Weights of a small masked image model: encoder norm rmsnorm, encoder width 128.
Rows from block 6 of the encoder of a small masked image model, named by matrix and row number. Rows with one number within an expert belong to one neuron, the router's apart. Each number is 500 + 25 x the weight over its row's rms, rounded and kept within 0 to 999. All counts start at 0. Numbers have three digits each. After the name is the row's rms in percent of the matrix's.
After each expert's rows are labels from the 100 images, of 14848, where the router gives the expert most weight on average: "strongest on" is what is common among them. Only what is clearly more common there than usual is listed. The data: made-up road signs on poles.
# router: slot weights (encoder.blocks.6.mlp.router.weight, 32x128, trained with AdamW), inputs 0-63
# up: expert up (encoder.blocks.6.mlp.up, 32x128x128), inputs 0-63
# down: expert down (encoder.blocks.6.mlp.down, 32x128x128, transposed), outputs 0-63

# expert 0
router.0 093:507482493505510512583495496489466512500517524507537526496458506527484453538502519504507484488508534442472490527551466494493436563475481511460532515556488494508482507538492492554485497514510552
up.0 115:512463484506455538501485496514462490491507515486460507450467505448465481512509471485467492483545510532490538520512471491539534518502498496498459493532505517520517526436471493497505559505481528
down.0 110:444508481560486515444461463507541526497505526484518499462490550517509503519480503521522514519517464513486464471507536469484467529508496487480517515511503487473481447526511517520503525493525517
up.1 101:525523483489485573496495515545493499502518477508520518541522570516501501483507477467476472509543496514539493503494478455475473521529479505507511463507482526483483450486516519508502505512496550
down.1 098:448544508510512486481497471431522503480519508501463480469486459492494511530479439511489501522481555540519460493502537496504508482507470477560487499485517515497489505469539475452521500512475430
up.2 102:504518515454518485494470490484514505495535475465505502539479482482543511492512520518490525500512460508474487576513477531524507499479499432530519457499536500538490506519489446531498509552488522
down.2 097:543502512548474534487482519502541487493477516480514477546549478482530513506482534472493520478503513512540455487523501481475515511545514556491535476473568509479520542449496499510487505482487522
up.3 079:482496492502442493475518457478527511475479487504512500480525526498506495477531496485487529503485472515504529499471529513503448516498481488498530484508501489513527560475501533528508529525514451
down.3 090:533468506532529510544526517526509544489472496460500517526471437519525485494503525518493495483515507487498541500478483519478493455445496511429521536470465486489465493504511465488491458474493529
up.4 086:503493495499509516500485504476478530451499498483457491505536466481504503547464558493516501491475556505446508481495504474498507492500492469504438520487523457546527516464518559494524462499495485
down.4 090:504509482510503537494488519505508511511495479495501543492496484486528463503492505484479548528507448467519518508503515530479518552508477523493513495505486500481500472508473521514476503476485537
up.5 085:519470490494514466500523488492507486478495515500449499505509477525542489492513491499492519524533535516479481528537517508507486510478485477535505456513494480530480570496494526509510468492480502
down.5 087:479529512506499532519528491444523490508445465539525533562537509531509512500475493494523490460528484508500474479519495514505505499478487531438514495470521487465506474540496474448500468552522529
up.6 105:468498456507454522474520563520555468519490442521504454525537520485501511511505449498501505484514494548540524528512530537503490522536512490499452511507516493464510495484489510474535513483516516
down.6 101:488525496466572506501446484479476530520528534503491499467476452544491461534509548479508502473492552491516517462483526484511498465547482505491492509496523490502517489562490534512519551518550513
up.7 110:483518507424545476496481476512484444501481483475475462493501452510480439491483518468505492525490462479494490512523506453525516452519522488544515489505496518494476495507510472489524503492521476
down.7 111:506491503507496452497482542504551447504504493476522521478566504447482541486543482497491547523487492494526478485474505484530511531541509489436497471531525507512536514502490513504498515534471557
up.8 137:487519520536504488450501513516506527485497479504440556501510498489544505464470489531476537460501521514516499462452539513473499506473477513506520484497517515471516514466539504492451474511531466
down.8 130:530454532507493504504447520512497491506507508466468526492466465536500524459475508503496483526525534515499533517496521475513519477475501486503514488449534495488471528525503485493534518504500458
up.9 103:492507501486476477485522453537482529513481455542536471504537503491483510499525478537468473482477518474571480456498497458499526488550522504495486496478530494519481488485449549509481536538485490
down.9 097:544493520549494493532536540501504473502520528474447495464506483454465529496453482519507456482505511501508497474509486480506440505452471520524479452491499504496495491488456489474441516503496470
up.10 108:501460510494458521542529490556514515504521549542488496528531497510457489497502510476495511515452482536532472515488511509465554472516484511469483545532509507500505527483545523485483517504523514
down.10 111:522521481471531471484519494522501551466534492491545484485466517440491506542500501519525457478533552464525503533514470489479504512498509491507496489518483510517518477497533523523501491556494524
strongest on: blue rim; square sign; purple rim

# expert 26
router.26 100:487449503472460463535528493497488494549519498508505489530473521511446476540463525499533496503499501473481468501504502484535468466545478488498485466475464493463501475489509508449523500526508503
up.0 103:513535477510493444477434467522497512494487471471469497519482512465491510464443495545494483504479527537479510502485494500476516535464446443482516473514491520507478485491526472556493494509545473
down.0 104:482505479486488536510504546528516503476475516506488506488540469517539504516522480495571538468441453513479503546485535531496491516491502501496518502503496504515544522479484510471535514479480519
up.1 113:472513500470501492509533516513508499489496561489506517536510543469527515470526446494506529531509518486508512473496471481478508465521510485552504491506492494521487503460529518502489496507526536
down.1 123:486513487516505533522476509514500521517542446521461506537516494519490519469478496515483453506562480524502533496495525511484524516461482486490514552520434460478509473520524500488484544478480475
up.2 099:469501493479482478524477489533498505494506492547503576526500501518465464516488490460524488526498470534490471493496502512471489521479470523495476510498530522488491446548487501502535481505500542
down.2 091:486464531513496486454499539448485493511488513522549470500513515515520501452487530479487496469467466522471491482508507476536484464493495485494512465502487477482456497536501443489523506517494460
up.3 112:485568534492556533472490546476480495522495492483512485469462520477483510475497432482502467509509525505486489543520491503472475482529511467463528497480504510491548502495467455535493519470495543
down.3 109:484465470515470470493463509478517483501509500572508495476537514455515499507491513499486495483477510468490510511434505503502504429492534514492504521497509529458502502503479512504507463527501506
up.4 043:543489457470517541468521511518511490512522444540537547511491490474494483488485479488536478526489515453487494475525508499476513450507487498515554507510515495567503472504500534495498493467462500
down.4 053:440483505489507455521517508495469472492506536515520494521507545489458486525524518486499490502472492526532499519454492483543481527516546498498492508498539452514508471503513456513481471459472493
up.5 105:463517461512468522488501494477502527508495502517532505489551518496518497477474474511539549492482523461451537527518522500478472509534537448472503507521482466518509541475509503517510509471494488
down.5 107:547507535519527476479490554495524504480500516497516489480492472464435551523486469505495478480519495524483520483476505493491479481507484503509451552496517494517527477510518503500477498498491547
up.6 110:515532478502457511488462448512541492487493498471527493532523514512484479510531482517497540480528551494499508516497485495470470527478502493441457499501539490545480521488545498536503520550519500
down.6 096:550530501529541527484514543511456520513466483503498489499485498505475529504490508536501501502466472497477522470468540517506455536502484478516525462511475521491492460494555497472508526509496499
up.7 110:494514491478465492485510481514494501503493542494528507506499493489532509499563513498476548480562541506506512480539523498574520546487516485512492458493480506521490474528471459501474502505486478
down.7 098:517555507509531483453488492530514506475471455539517500457519502465530537482476478519491501502494482525481515524504504446474470462493506508495524481555498503539510522528508507513534484486500488
up.8 025:539541468447513482481507509531528497504495513482498517490519480462488530505518515477516453530530538490482507516516482533496509445502489505523501505500502518504518497504527506473508501426451477
down.8 036:460478492493472498481478535554499480538499515523501465485495507502455478541512524517477487486495483522518479482486510503523471484492555491495468511471560464527499497524522446518493497481490478
up.9 122:504504516575495496527491495501545489485480490465503506478515451510480461537481470518547483487546513523488484495494508472514509509467477494484571462498480512514517483518530528470506529514483497
down.9 119:469478463482479465477528528479561511491504493513490512515503506453466511507483478503506469501450482569502493482493518442534449498486503510494521512529500517519515469531503505476481505508519559
up.10 092:551508462502479509492502523526498486497426511488514489474514494528495465545536491487506508540521510492523512470494487500530490508477499527430530437488496511508528458521471516476533485538498428
down.10 097:474453496517514481518497524512506523500509531457531466474454485483487492496499491517470489495497476516462467452536500442485485493496511492506528513518499479479494475536531477495465519519534471
strongest on: black rim

# expert 31
router.31 100:508485504502512512474501532496499492479502491480511510485508487526543498460501520489497483452491456531463491517471477513438494527461483484514496500516545517498477513492478480509515521544482487
up.12 104:545491534505515468518530528500471517506486482548516516509525484509527469498489496484492521499516534493479480473479475478466501525518479508472499520531529555529477466547509514505497507555518530
down.12 104:479477497457491521461536468504481505483445566484516450457529489521507492532472510472473487487495484483525511507509496508463495487484502506523559463490466512473489487487506541503465519477504460
up.13 094:479478481472502483533495461442474550495544509555493532509459471504511535534506543519479501445507474518501438531519495516555509515502507504456531494512482531509474506477494520479490486448483511
down.13 094:494492541497474520473455506542528518491507525514506453482553481481508473497487514498502518522478538482483548474515499433495494494516488493468502492532528504529514530524477479438506497423507520
up.14 097:455501540478509533525532507494504518478530483520517454497454518505495525522521518497527489479461516526487536496517554527498501502474460510507517522503553471493512504501530514497523499474536463
down.14 093:476495533471493465520574501491473483525521507547508492503502473492444507489518503506508467460498449506560451501464493566472510496503530491514479460494512503522497493510483445521493490464497508
up.15 111:493486435458501529489528481499492504501461526533510499508504490497516490507476531525536508486493483470508515512530526483503521477509482533516436487542542486477489457450516477490497489508489499
down.15 113:500505533542479500519491501478516489520545526503481445499517481534498463478467492480492523517479511450526504485495531510482504540502498509537536518518519471518531481493504543508511508497503553
up.16 105:542517495517527519537524466500489497496492523477493496491506512505528502556491549458498453488546498487545522485519489458510475477511495525465460527470477484527494496533533545498495489502531458
down.16 108:540503475471502475458539496511489523484558475529474503510501502494444516435457529514535496519513479499480468531505468505463510495456507503545552463478508513510492516488556494480478508472482492
up.17 097:553514500534503526534494452461519506453499511470501470513487528515510487582511496497497497507499498515494484498520493466532523479507499555514506504560516479512460535510519532489515481563511533
down.17 103:475512532471449511497547503536485505499513540504482520472518483550468517463479536511501504475518492500501519496479556504524502490475454480543524533493508539514479492490462496530491531471482466
up.18 113:534527458483489493456522483481489515499530541462471479504507528479499472504486489518525500498474540532541446473556509471534513479474461493532532492505497469504522451500489459494538506459504503
down.18 110:507472511490488503534497500503507488474512489558512457505459488514482501489471535487503555492478470449495538546515507523509540486566541508518513470537488499486493502485526505475484456485500486
up.19 109:497492493527437486539461506519493512489477475495481538493474488537538481490495508518473506498529524509487498508502486448510470478500480506461451465479468530487472486482484490511545479475505486
down.19 109:497508500487482512504529466514478501483491524470513537488443434491502486514487504514515566489472484498471557484499494464452485486524460534464504495494485487460507509477537503454510497527502513
up.20 093:521536522499515519569497543518501527503491482486538470509532484508512491515488474487499480515516492500475471466537458515488504570516493503484493496501501472491543546496496551468516452505511516
down.20 096:493478520523467477447516490450497480555502541521461512493496529494541504519488549465519489483496528498498527471443529494473474501479541512481537495453464493502473466507453494465531498512498479
up.21 103:496543485511495509504486513494514483505491499477473498527491513492468512529477568522489460449506520498469510471499503468504519481478530461510481497530499484477511516475471540446506516510502498
down.21 094:546545513493522498473569508504496507553457471527499513520480499513459494507495484510521486516524452478525506478494478483446479496540480520449490499486474528521490514502500512521506477492492448
up.22 105:480515481541533476540491466518513514479551503539499476534489513473484471510493493463504480502472465474496529485511542517544496479500478535520516489475537515496514508561510481476483483474537533
down.22 112:488492460482557526480491503470532461529468443483493537495525513499478522492492474528494466497517469502485497537543475553479508490492468460527482511526498502519513518500474476506520529447520500
strongest on: teal face

# expert 14
router.14 098:451499504535490510539586517505532510533518528517490514487501495557534495463490510501481498483484532464499500473477495527513528495529521484520484517504568514454488503451490485544461508491513493
up.0 104:525460505481507482474514475472501505529558496564511521472542485515539492490507544456534482490512494525483516549520533492499516506492501483506525496498465464496512457492506474502493459522523508
down.0 107:460492533479487506483503512484560508486518510546460524502499517466505502424507478520529492507514451471504489480502490518510508486523485462508496503489515539536499525547499548485506520522479450
up.1 092:463521497487493500490499505475473525481510491542507515496500499532473507528499490477465502515501475446523528517485504458474469464530468530514480501484491479515506517574490485493521610506516472
down.1 096:505502513484515483491445515489506554509486485466488480524515518488476523472475503476474510490442478490468507465482489501495548520530464447479486497515525501513518502472488469552502487488557488
up.2 095:473514516522558528487485535502500521493521472481511544493469479459488510505471468469481516492531528490515472458481487486559526457473504494465494512481452485500516521476490526462502430482504512
down.2 097:510533485506498479479487516480476451509507463518545477553476484503502459543545545478501506540469508483460487509528461536490506492474552502560509477517461487483512475518527484527484489499493545
up.3 107:525534529468470485474483518530487524539496499495521500477507479474493478504513429520477483517486508484501516487482440486485536512509465519479481487478481500525520508509511513465475506509480500
down.3 103:499517485514526508537497480476461507470523503494556471525485536512509517534467528532514483495506504486494489529532531481480451492517470460482477491509444517454493463503488535515483441526496538
up.4 091:516494530497486509503442490512471495520501498494479472546490505527486501488470508540495501500473487453520507518495481487531538484491494455571504481493494521456457516452511480480532522521513460
down.4 085:539506540512474453514497503532514530488479486476554501493523524485473529489510490577504515526503473491532508507513500509476476516494472481457507511497484463543527455492534503515475528527482500
up.5 091:511515530487478533469520496494515449518554532524495505485495474462504449517469518511526484517479449487493506518462513484475496474513486505483556483491477486509529496482491495508520481486498471
down.5 086:465506489515538485489525541475482521481524470504481493479484505471481511478499466485528500475497507540542485479473469488483444477509497529538551500501487483542515459523487507482480487532471504
up.6 099:501505511479510532533505489516454493502478475466516524520469490498496516545561480514510500546485493527486515505520513484483528498462521511462494467521520477473473474481449491505477500493453511
down.6 101:502484474528527531466487531521498514491492517516488455479509497488468489484480517517548508482525555497499476521504532507547505552516493525478532508480525498515514523457559501484525516489503550
up.7 118:521498457491491529489529497504518514472531512492489502523502441476508486487502473502445528511507507544527471491478504470466538518519481470516434520513522474478501508530504441543515519481456484
down.7 111:453528492517521508556436475512479532511507479493468483536539494469508517504484466497509486492494533493448472489508548487551463537469539505503538503521489528515499505539528512461519488494522519
up.8 106:468486486465532510463508515513508512455504482511481494506469482517506520476489508510510468514522503459493518519515503438513479519531488501502530501529461527522493475538456532487532481511506548
down.8 114:481501477500549531527508504512538505499509519494505467486502513499509478464520537487500502471469488513529497492479528520501487518497490469448509525509508527535491527474538466489471538507556551
up.9 084:520495483498477497514465535532471511496459506523526497512516519509534508507482468468499509460499467554489460513472443504504514540453497535534481493509491530554476467512531529494495477504509442
down.9 093:487491521520510450493526474522533485490511501523536511477522504521531459511509507486520445490531451504520508488527484501532454487449524480529503514524465521524480492481475539485510497497494526
up.10 099:540504553528493426475511497531472501475513456512396485528489532486507517485498503515497498463530464512521519483481491525505525544527524466495501463529505524488528501481532514464470482503490479
down.10 094:480502497537487523492512510489527470532505528496536495492501471529479506507509481488530496538503565472517528484518503471503503463520501516523476531488464528556524498479466518481454519548504497
strongest on: triangle sign; blue face

# expert 2
router.2 107:498519498432482463482465541463513533530485506530520509507506461492507486466487516512488504501494530522504463490507518529513462488514483509511537489454495517518518480541489531516488457468521486
up.0 111:494521481522546474514507512523446492531483483525504514489481505508494522499497514498484493489524493490509486492492514479477504535465493471511493479462488514501485474521569474492511535541531469
down.0 102:493524510524490490477535471472501505491496520476519494453510516496489514474473520505541518482470509495440518492563526452512532517525479456500494511494473502503469483512515498545517513561501452
up.1 092:460525520506525488502557511526489529505533534514492481513476497461433483508496474515519528480523483485577493487501503458474498518510472507456573497476487538505486485479481494493529507488498518
down.1 088:541536489469517524488513483459480522474519466508524525512570542499523507503525504461517538515474465488467482506536480510532516524489511487525500505502542474520479483537498502426459469467502496
up.2 097:484488481494518525501516532523498485493483510482546494506488485547476508497520480521444494533466496500511494523487434498474490453541495542465494564510474513461480515477465521513513548513532507
down.2 093:487509492523563496532484525477512472520544458532517484499457511519534487503478490482510488505531501484501504492541492512512490482462527491541511543473504502514488495466503464507472525467508505
up.3 105:494515486470523536493523562503482462468505536492500497506502510456482518550493498513554487520522512511552517560495500478512512510463540510492474542548518518487524465509494479466489501525512492
down.3 098:526470483523508514464480477502520541498489544493502500505518479517474517446484520469475481489440516534511504470514518497467452490557499508496553522488522467506482523527461489511492479497513479
up.4 102:536480503486495493522512534551466511497467486475481494523474544494506518465527470486477499512500469515515551471467489544511522518491518449528466535514459485484479482499524463499501476553479522
down.4 103:501509510511526498480523512481505480471517493491497509503504488527481477497492510531522487515533472524508523484562525521478506540470496505470558501537503488488501533453503550464530518499495479
up.5 057:465489494519463529479457481508516503499499499493545556501577558525508529480500536498522528523465469507481512493514480516446515495479490445521501510476495491519555473484491510501513526451496509
down.5 068:444510554491504522482540496506440536486513486507495499487480494520465493501502525507497524516495492496498508465497511495537468501498504545489483474522465502518489472506479494506496499500496455
up.6 105:480481493491523462518499555461477496480505474454526437518476473479529528536470484480495502507499464510487495465496523492508491511486508494531496547515470490470464505531502493491476453521500535
down.6 100:510489478543536502478506502510495491516485516504503485478473489495458526459528461473533512537534506498518469466518528469514495483523475438522503531491496507558476483448480496527552517500524511
up.7 124:450490524513526532458498473490538522479527524516496474527527533509544517512476537505502522500501537521517518485484526445506516528496528502494499489483511469484450569476484521498467494543502495
down.7 119:479466504523456505487488508550521512499509571497533509492482519512509475507480503511498530513465526499510527502507492488460487493515571495493501489512515488462494459547498535512448485517500498
up.8 112:511492534518463545530475487512487475455471500515498502452545508461501485471486484501534502489503486496472488545452479449518552480527493464492531454553523508512496490477497510507529504520508491
down.8 109:457488529500523487489511512492506540508446496525464499507511563487519476508484511500500499501482486508436518481499497553521529461501495459545499513494495493523541451523478482515477459488471546
up.9 100:528530466468558491512477559480554474471501505500510479507482531496489532489504522507478525525500474534494522436495490480486493492516533528492474560497481492471530505515505491510484506567505530
down.9 100:525519526528462521513489489483477459515528478516496532543523490552501506507488501536553512532495535493472504458508526476492511506496507508472496497476465488491515476459509470503510494470510504
up.10 060:507476497528543494511514492466517501449455502483513513490494474523520519449491517517530493473497487520526510472548521497482548474525516506501491474504516507520487541482507458513521491469485450
down.10 069:499499493503499514513541481512480519500520547531513487488535500491465500476545514539505531506526514482524446504494508537478480495526465519496497504469517503493555448496482492468499499528498478
strongest on: black rim; white face

# expert 25
router.25 107:514532482424516519465522541505503496499485458516442493519480512515509508471525476499450504471511492530525511497471510532476489523473512516542506509476497513519517491492514492539485516512500512
up.0 109:474494511502488506512503468506502495546522487525495492507511509463534538489498525483501493491559491515531473486501494492467497480504496493492542519462484492535528487473496532524460508505481462
down.0 107:523492513500473512511546493504516465475502496501526484501482516466488443483478485517498531494492513456479495503511491499515511484485507490449534527504542518503532519547492538476521498480510522
up.1 097:542493500489481521478499527517504519528469456514473493468490507467501475500518499471498503466542504506498477517484517545446499476480525542494507493539522520524517509506523456497475485526479485
down.1 101:443490538487501483537514481523513511485494518450497496544512469486460503466571506528529502525479488490487517499513522486515494511474528510488493498497520451520511515447528476483502527505553496
up.2 114:502535523518525519514505489503520427517495510501462470471560505503524480519509484490552530514475517513523513505480443462533483555499481560492488512549501467487525528486497537484471486517504510
down.2 110:538519526509490531508512453503513506497489467522498501506486479512516500494466458516479458541513514500514508524487515472517506485449500490567524485490491478484488434449468554491497496465481507
up.3 106:469549552519525460540504465440479529518504543492497528530511478483475497486490528501533510481478536500525467513538533468453499499495505491501532461492508512490479515491492521527514509526516448
down.3 101:482482477467467561462486465538506489486500480453519470471510507465536483485534467543472513449509488474470499468519503535516473494480513520465466507490482512529506522508502491466514521506505481
up.4 096:491480488483440523473488506502493495524493501522518483494510520498526517494523520468509510557522529517502532507545502499467456504491503485494504474441502521522480519497498490493468516492499487
down.4 099:483476493497502515509545549525502451516546519557506481521479492508484492496520521529483502474520441482475494493538495490473483471487487514544490458475482521481516526518514522502523518542543452
up.5 090:482488513529545464494494506481497518462513485464500472511449477487529435498486484523485512557475539497486485503545487501468442492524520478536515485468492484515518479526455509476472480447518502
down.5 096:498498513486508476507505509520511450477522509489514524510524505492490487524492503493518546479466492510489486450463523450498519532497498507476470473490499528508497517462518430478493534507532510
up.6 097:513538440535460536535523508497532504498505508486519487514497462495475500520455500496472471502473467526521516475521519485498481511482497485506459522460530453494497511508497485487521470544493505
down.6 092:527525554513557461490457513514491501492534482553470543501499458486501449477490508502508512520456492479452505476518507511494449492483510553502519465468504478549511518488480496502509490511483516
up.7 097:453530465507500500507488476512541480508466529483517502516461519534494493518528529523519524506514472480446509484497527476494511512480481502483473515538527499515487487532509453479504487536514537
down.7 097:511487501494440477460490476509523528483543514480542503483513472453506490483477508495548499477536519490524500491494468577513493426488490519521514504520499501536496526475494473510478476492492524
up.8 101:520503486456511457520495478482479506499513515474532512547505507489560475492475509507481526501565513494494497512506534513457475518517482493466532486485465461503553449533470514513493503474469473
down.8 104:509503480529457516497539515516533472477554503496484477514503476560457495484525518504508471457476477496504544514483451501495502468507478512516523562527507473527520533503504484505494511511499487
up.9 102:479492498554502482518510473486487471494511485472546528512531561490507531517513536520540464502456504519469518491508502543456473457456518486525503470509472485479478531522476489530444463494484523
down.9 104:516498468476523510481531453505475474501481475477490473471508480492484487523474527468478493484455548481515520529444540510556493510514518479472523487468521479491541512492491522476536521489517486
up.10 096:468510528466469501527486504526561477481553500467460478503489497484489512487503530546477500523513448536503511443533487519510506464503540515502461492512512553522480508508541498470485510530493462
down.10 095:501465497518535525506474467564490508495508553520503534523501491465494507470488484465532474492511537473468493506504516532486491525442469496465511511525493525504482460479444499513475539485563491
strongest on: B

# expert 6
router.6 096:499502491511521549487492499493516467517496517521531518500513531485510516504526472496516507512530541517538473509551523508451547491487504516534504530492500499498501525464524518480492495454509462
up.0 113:454568493493473431468454516459487477523513473513512534510504497494482492520531536516516487484488520534500495497514474519439511531539463510490501501498499510528522490475509486534467501513543485
down.0 109:495483556507525530506514491518533511472516524522486464467508523495484483517487430465503485516523485525537503466490490492496548484509540484555502498523491512460520523516482573476505522492486501
up.1 097:497473568446509498471537494474523492508490534516529484467485508516472490485501508472513494549525468523516463517492505486517505455530512502513511491469501487486474513466488464483529492471494507
down.1 091:478520491518494509445457472507509546491532513500481535501526535486464516524508535497521495453534531516499505499518487554441513523474522493496517529469502507532519492495489455477505458472506491
up.2 053:520524521522533510467498513519494465525468512503496476490522514439514505484500495504522511503501527471541470517485480514448486489490530500520459520459483496538556477526475473490556502500526447
down.2 053:496461476471455497513518522535505506492482483505513504460432517525522457514509474497496482529517482538502472463515498495511537489482484515495558471520527508521510528498519495534462502498479511
up.3 113:516511515478491487489468475513503506536519462454493489487511490528536488484512494476460501485552533516521508529468574466491497478493507492490542502512453501477537524507505495468528488502526517
down.3 095:489513488529540475507516527496457490479523526481511513512520521474468505494472454512494526506457493533452515456486456480516493503486472486531526496504468517496487476542512494438516487539526515
up.4 106:506465498524483510474488500544528459493501505472489460515461504501529472486526478481471539475498452470504499524510499523479529512485546478473462503492482506455509495480496464456486518490486487
down.4 110:541504503495495485475511518466509530506491528487506522506534475528490519462502471501519465498511512463491488498495504458501469502514496534530509478496466464482480476467487516525495458473485482
up.5 116:533457499472474485492469452531484508572490513492505528480559516475505490518527509483515477543490505453491505486514506521534498471452523475512496512470483502528492515524505501506485469514502481
down.5 108:474506489527496483492537517510547490518484503498518537508477521488495483507476445520489483499505488490532472493520503508503493516460508493471466451491505484470486478503493500457516530505536554
up.6 059:512480504451508502467545536493476533481491482512528481514542511496532475484516529467488454506515506510525486447470525506527444503469449524471501528498492465475494526520510475488511469543475462
down.6 071:532502538491485501494523495488492488504536452486493504510504506495464434510534495513521527506528473480498510521527464499513517488513535491463516500483575472471488550514510509544492530516503468
up.7 108:534533491492496529507492537544497451508524490496508499508471484475476519527536469505512547524447463514504538532488546544463518511502501482502502510514521520544500423494504528437542496459524508
down.7 100:528465479515540524514519487466499496484472486548440491501521527492473500516525478478504502520534497549523479524487463498490486516465490492518523486518501508517497509479513452536500451489447466
up.8 094:502497493498462497495517540482494549505486525466525557518510504490488500513478552466540498514489501541495485474479477516504518477574503487467496491469500484473503502487479479498512493502519508
down.8 103:484513497500480509526522457504551489498494493503469490471524503485492504489516492543480525503552461542499512504480489524521496542468466501491499475505526513519537499509481452520499523470495497
up.9 101:501519501485473540514503533459515536509540505451519480492473490526517527498505476537465511495502514507472450520506528479510525481489510505476549454485514541474496463526524473526524525493492479
down.9 098:505511480539481501553479451509495479523514528554483550506508558501491470493454477519487489535478484499493480496490495498480521490506490520550453503518522533453482503509490504489501455521488515
up.10 093:472492526478533522539500525509494475498501481546507501472505484508524530532473502531523494511504485520467516459477499467513498503499534459474523465507517443502517480514535483486457545528477476
down.10 094:483527494478484505512439482493513527525540473523464474520496474504526484479490526471485501497518494527549523511480511550471498508566484479524464502470493517488558431481495524521461533507507527
strongest on: grey rim; white face

# expert 1
router.1 102:466467498459520517498497514525523467498493567545507514491476529475457483454506512538519523494551481474468495480489505504491482519493490535509517495460522520559501468477513506517491499521527537
up.0 118:520528531536478515533461480535499526488520493488487528530469523549505515509497501478531508508525509477497515522500482505459500517530439541522429506563454499472493520525526492527504464518508511
down.0 120:492497476496515490484511521450456520497501518564558485465500491494489484513525444523473526515473537547483496518503519514555517486488495458501486499488543504544574493489515522500485540523541508
up.1 095:544469470528506476489487513499485540478446493492508472497471503488565513524504491501499500511454491491480442488487470435485531468473473527496549533477490503487517512509506489466523547493533474
down.1 094:499481462465478517501502486491494441488535462501481480541491512514542530477515486516476485544511523516541508504523537523522495537499497505438483501525476487555518538509540479526509509517518485
up.2 122:514482499515455491498495525515528518512511484463468509474464490520539473512494464496492542526473515470536515540478525507467485495454498513499486497447487513470478524491525494454492527523477535
down.2 114:490516478510473500453497502490501505515526502489541484508520542492518518521505515485486482483447473538501499458506490538473503559517549486519521483547531533468510487526526499484529492523526483
up.3 099:486503474488574479506535523482527462507514523537472525556448507512457483445526515472522516474479486509530488536515472464503516516483508470511542493495510526529493501483478466511491538482531491
down.3 094:511551514498437546480471476543452494476534500497512480500479446486484526529425515535486480509480483487484497495488506482486470506531451508467500541493472474507481529512530523490453447496480477
up.4 077:487490504516513451506491494468526555510500482528556500507521500496508526521494490492516426502453507528472474506495491508421497493536512519449496556504507546531510473481507457484515495479479467
down.4 078:534479519531508521437471514505497466469521514512463518512526511538495503509464526490494496460489482475517531515527541500533527550528555493493494501486523512517522520532449522511480503464559486
up.5 096:467508495496511535508492457517522488528531461506531494531503463458473507518492479501510531526485503498543511472498471489485519503467482510536534488485509478532475459486495541529538479488526511
down.5 096:544536482472503523483502502459492553471515503478476501518508516459505469516509504501478514511478490478508472511497466534533494538479510513504529499508509521507539534522507503457476491485474471
up.6 090:486495481543508527527495507532500521498509491500517487529503475505454518452508460489536528513553513481527529552547503482515496500473478477491509484466482481470464563516496474499508470513498502
down.6 089:527516513473505458447495478503498514511526484560473497489465505503510489560507490485495523516481486510503509501538487529466501489527519472509475487505474494511511480516502532511528546473516502
up.7 104:471459505450536484483492505490528467489528478452475525512478489512504504520509452499513477516558440553514528482484467516508468490496473509532474471527472470467490496460513490471563504492506521
down.7 091:470542482515491553484479474526489531524491500531489482494491475538471497494482522458473493488433505513484492487477492470500506547487502469515533460497514486494509517497498518518453493478491494
up.8 116:497504520516528466472514476511476486497521486511498514516516493508505456508505482481476465528470473528546510478508499487496456508505550522509551544501461488444504478476487507479519461538491513
down.8 112:472501538491468535484492455497481461512469522442482535484484526483482503491438542503516500521478537510513533549497488509460486461517490492506501455502534508480536456530497510510504487438469526
up.9 099:513529538478510453502555484500548481499541487526481516538505488460532514497498474536478493534513526484527536492499475528517489514472555457493492498489543510503468510514481512515525512541522480
down.9 091:541498504466496512458466533522500497539513473481502507483470513539463507455548528469477532479455497531479474492534511504479492494486419529470515543509514497474512501483480508494483502482479513
up.10 090:509481481475473530494502470516456505478491514502505512475484515485509525522504511478519499499490450514485580489560501452493517486548521480480518446514494474496490491512523524512487493489510450
down.10 094:499494472537489520521497520515493502506496455467518466524512509519503501526526498503484482511515502497484503473531513512515492531435516525492485489545447454507532462512463490478461477492486519
strongest on: black rim; white face